{"n_mels": 80, "encoder_stem": "single", "text_encoder_width": 256, "text_encoder_activation": "quick_gelu", "text_encoder_bias": "all", "init": "torch_default", "residual_init": "zero_last", "lr": 0.0031, "beta1": 0.95, "eps": 1e-08, "adamw_lr_other_params": 0.0016, "grad_clip": 5.0, "l1_shrink": 0.003, "weight_decay": 0.4, "adamw_weight_decay_other_params": 0.05}
Rows from block 3 of the audio encoder of a small contrastive audio-text model, named by matrix and row number. Rows with one number belong to one channel. Each number is 500 + 25 x the weight over its row's rms, rounded and kept within 0 to 999. All counts start at 0. Numbers have three digits each. After the name is the row's rms in percent of the matrix's.
After each channel's rows are labels from the 100 clips, of 14976, where the channel reaches its highest value: "loudest" is the band of the loudest frequency at the time of the peak; "strongest on" is what is common among them. Only what is clearly more common there than usual is listed. The data: Morse code for random letters and digits, with fading, noise and interfering tones. In brackets: how many of the 100.
# convs0: first width-11 conv (encoder.blocks.3.convs.0.weight, 192x192x11, each kernel summed), inputs 156-191
# convs1: second width-11 conv (encoder.blocks.3.convs.1.weight, 192x192x11, transposed, each kernel summed), outputs 156-191

convs0.100 089:540486512478482513517457525487515474485495473508511481502479532504535496458509498492515507495515505553521493
convs1.100 098:485496512474523456489516483523530512545508502505546484516485511474500468486515500492516506482502500495485489
loudest: 250 to 500 Hz (43)
strongest on: tone: low (82); reverberation (53); white noise (43)

convs0.4 096:506496461504504496535483488499503500489468462507516503545521512502525497484505505503511512521468505495505541
convs1.4 086:503499456504536518556518491476552487521488499511530523490461509511479511519534499502507507447469458471486494
loudest: 250 to 500 Hz (96)
strongest on: tone: low (100); speed: slow (71); white noise (41)

convs0.8 122:470519509548548494471531519474512462458517525511494516475507470491497508500460491508489480526433506443507505
convs1.8 108:495542488511469485493486493466491489459513459486500502511515515489497492513463488515535508482522531495506458
loudest: 1000 to 2000 Hz (60)
strongest on: tone: high (77); speed: fast (60); reverberation (57)

convs0.51 095:490471494521489499437504536459535461496495508469541491496502470481511495451502498482487440509513493520497506
convs1.51 092:522517482489526508504558497481485492490528504510492504494506568516513449516457528510511483495514519493491489
loudest: 250 to 500 Hz (31)
strongest on: reverberation (78); mains hum (52)

convs0.64 085:551481558506498461455513553507519483516467532533563510554489509493532529482491459527473514432533527509503501
convs1.64 098:489519523516491503495504518463493480480523511472476519539482525525494526498496523505524439494510511501503501
loudest: 250 to 500 Hz (31)
strongest on: muffled (low-pass) (30)

convs0.19 095:520478500517526520498531468485442489495538504512499490498494539442487482476469495522492487478510527504526478
convs1.19 093:490469490543473526487516523466527540483481543519534515482514506496524498504510497530513484472525493480518533
loudest: 1000 to 2000 Hz (87)
strongest on: tone: high (88); speed: slow (83)

convs0.167 100:551515491511483508518531477528508540540571480490481483534527506531501499528512490490503575490500511501496541
convs1.167 099:467469512507487472516414491520502492527494454527414491468489494509526532530513533512522488524469494502508506
loudest: 2000 to 4000 Hz (37)
strongest on: rumble (50)

convs0.135 103:524513470485486478549468472508475503503578442504502462528495532541498479465468520530513498539527531503519508
convs1.135 089:491462525467489529494506495512525510523507495490524519526498477489527434498517514486532502439525484433511514
loudest: 4000 to 8000 Hz (28)
strongest on: tone: low (89); white noise (47)

convs0.140 090:476506495524446498490476501515537518461502491548527484520487522484488477521505551497446540512511480470473487
convs1.140 094:497492459501538479498497502477452462507527512515474473525495498513499500525483517517469485504492492532526491
loudest: 1000 to 2000 Hz (67)
strongest on: speed: fast (86); tone: high (70)

convs0.121 096:475510521468454511501523487502451504501498520489507461537488482490493477465479474547514528495545529477534490
convs1.121 082:536517492437491511489525531464519546479507496502480482523577510532529499520482509549487495478463514472547457
loudest: 1000 to 2000 Hz (43)
strongest on: mains hum (53)

convs0.88 108:521476501457457489530495484495484476516510475509516471549499492487551509453475464481474431541493505525462523
convs1.88 099:504497486473510541522458568487525482535536515471532477495518504498498485496496459535520477489512486512516475
loudest: 250 to 500 Hz (44)
strongest on: mains hum (65); speed: slow (64); reverberation (50)

convs0.20 092:436463493540501516478539509473494515532525506477517514522459449489511522481475514495478510458522509492515538
convs1.20 096:514498532509463511509524503491504482530490508475481492509543498497459479493467471505505491507451457469499476
loudest: 1000 to 2000 Hz (73)
strongest on: tone: high (82); reverberation (68)

convs0.67 109:507493504524491535513494545527527479470484544520468507469480482478507528481480487491504503505497482492529473
convs1.67 093:493526467536548495533504515490480501482474500512475483492505480509530500492478481480513497484436491476492504
loudest: 1000 to 2000 Hz (43)
strongest on: muffled (low-pass) (47); rumble (45); reverberation (36)

convs0.106 090:482500486519495435520493529504487480475532537520530465504509528551473484503504505489478496484494500514454488
convs1.106 109:461495529502517474495434493420511543488490511509527480486480541498513473502507514499506505472488484506521479
loudest: 2000 to 4000 Hz (34)
strongest on: mains hum (83)

convs0.49 110:506520571484530499467448488485543454508459457485512508499480488477478502506485464541522498516531512534504541
convs1.49 093:495497481489505525490481488485462506519490486482519474491501490503517457532475483526503507445494488525491496
loudest: 500 to 1000 Hz (64)
strongest on: tone: middle (61)

convs0.125 090:521511488496463494520497548507494502485450520463479515523517490554532519503473513568523539479496493486475502
convs1.125 090:530504404516513546470527504471422482533501488491516486470474532493502488481477509496447524523508481475469460
loudest: 250 to 500 Hz (38)
strongest on: speed: fast (93); rumble (43)

convs0.104 105:450512493469470530522497507535534498512494471482520490491514497502485545504487505466510474575506453486507510
convs1.104 098:530502521458496399495509463498498466490526499495522473510521496487464463474522479483494514530503498465493515
loudest: 1000 to 2000 Hz (70)
strongest on: tone: high (78); speed: fast (62)

convs0.92 101:553493521482546524525464502474467469533484533522547488474456474527495500518487515514523469537450514532511549
convs1.92 104:536515473522457522504495510502536498461502469464503476526504475498488529543468482511488519481532475566487535
loudest: 1000 to 2000 Hz (74)
strongest on: tone: high (86); speed: medium (70); mains hum (45)

convs0.157 105:496419490499477515527510484511505515497472478523514496507519522475499504527509530509489511538469505474463490
convs1.157 092:477509445527532524498483491442553511479511495514487524520482491531498497495512500504543501524481485510490524
loudest: 250 to 500 Hz (44)
strongest on: tone: low (66); the character "e" (45); pink noise (45)

convs0.103 119:470475490522458486534520483491510486483568492507461482493519501512517514478532530534502493477515538487527525
convs1.103 117:530492529480471489460519532529475500534513513531525491496453437495502479530470514491482481535494486490512455
loudest: 1000 to 2000 Hz (59)
strongest on: tone: high (76); reverberation (72)

convs0.139 104:495497513480477515478490463469501517484541528494498527495488501495511456517495492488471495464508482534468451
convs1.139 075:517512533480494514493491485470493514479503496497487490509467490499494522478496445535509465480513511536499528
loudest: 250 to 500 Hz (38)
strongest on: tone: low (89)

convs0.60 100:537510504557490499507531487473494527491462464469478513470535518498486502521503495521482502447507515491505500
convs1.60 098:474528506477536533519511482491485511484501495518487498483474518509539491498522505522532507506472482518491475
loudest: 1000 to 2000 Hz (53); 250 to 500 Hz (36)
strongest on: rumble (44)

convs0.77 100:499523502475514516503489486527521527459530493516491485534491483523565539471513514501470507452552442535475493
convs1.77 105:518487533469529455487525500564511501486482488520508505521502476510505472466510505483451524535450493472482497
loudest: 2000 to 4000 Hz (36)
strongest on: tone: middle (65); speed: slow (62); mains hum (40)

convs0.23 093:474474520497477488512513498528496516496538450506515494429501531453465496466487468467506517478488549509491521
convs1.23 100:515475492487540478469529499535502517542475479519489546466479532476565511488485494539548487498485531474518495
loudest: 4000 to 8000 Hz (40)
strongest on: white noise (60)

convs0.146 109:518518433497458490511488518508482501484489480437486542501504484485485499476510466519505515591494467513517522
convs1.146 091:501518442494472524449500540522453499549504492492476492509518535505530503517464483503489496536497499523476510
loudest: 500 to 1000 Hz (68)
strongest on: tone: middle (66); mains hum (49)

convs0.118 086:459486479441489481519442484483497489500515505510503472521483537526496479506461503533488505521487497470468508
convs1.118 094:492490494491513543497511529546507510514475547490448504517495530536525495496532527544490498534493468522517481
loudest: 250 to 500 Hz (36)
strongest on: tone: low (69); mains hum (68)

convs0.82 130:474447479484532517495496463494493482494516490493501490519516483454500480501499445534535503455522543482499524
convs1.82 106:491489516527466487531476539512530499504492508444549499505537496481495473482511516489558539483515458510507495
loudest: 250 to 500 Hz (70)
strongest on: tone: low (92)

convs0.76 118:500503467482518547489511509479514492517492528473467487493494507490524510499484486483496483545485488541507527
convs1.76 121:498526477499520534507473488494495484464482504524496491501471508498522532482493519481508504445493493485471505
loudest: 1000 to 2000 Hz (90)
strongest on: tone: high (92); speed: slow (65)

convs0.54 092:536519499480513481514515470512517493507502525458500510473435500491487471543487477492490489563534495484489549
convs1.54 092:482491511509462542498441470460503482487491538490528478523457502466488488512494478502523500472489490535469515
loudest: 250 to 500 Hz (62)
strongest on: white noise (66); tone: low (66); the character "e" (43)

convs0.45 166:495493503495456522503490447495536472538499489486489486482523482514505484458489501510485439494460514538462522
convs1.45 126:481523489498506537468483534532494510489507539497491496516526499528494526514496519497539497482481487525520487
loudest: 1000 to 2000 Hz (73)
strongest on: tone: high (79); pink noise (48); rumble (43); reverberation (41)

convs0.130 098:479473410474482522528454544487514485474510482502485546496478491485511523548500501475521497493517470485491471
convs1.130 107:508523476457493526526454480527498496511504515475529508514503499488440472477507452506531504530505514500466495
loudest: 250 to 500 Hz (63)
strongest on: tone: low (99); speed: slow (70); pink noise (42); white noise (41)

convs0.124 107:452496487503508510479520501519506486552508517521448498526565469498524518495489471473502499509537475500525491
convs1.124 108:515515508520511503524533484527532475513499539517480498461488521485513505489480507511502520487478496515504492
loudest: 2000 to 4000 Hz (35)
strongest on: white noise (47); thin (high-pass) (34)

convs0.69 090:523529528506535503508530518458520507508550513514536535519494541500479468522539548535487527482477521479476524
convs1.69 105:488493552481522510536518469496498519543495498503494470475469496475471524469519526494497538496531508443490481
loudest: 4000 to 8000 Hz (27)
strongest on: pink noise (47); white noise (46); reverberation (35)

convs0.153 088:470498517463498532525477541495513514496482532505551481464493529516506529543461447532485505503517502475442500
convs1.153 091:454516498485517538438533457515452499518530433509516496513495492472478538520466493540466479501492502532485487
loudest: 2000 to 4000 Hz (58)
strongest on: interfering tone (84); mains hum (55)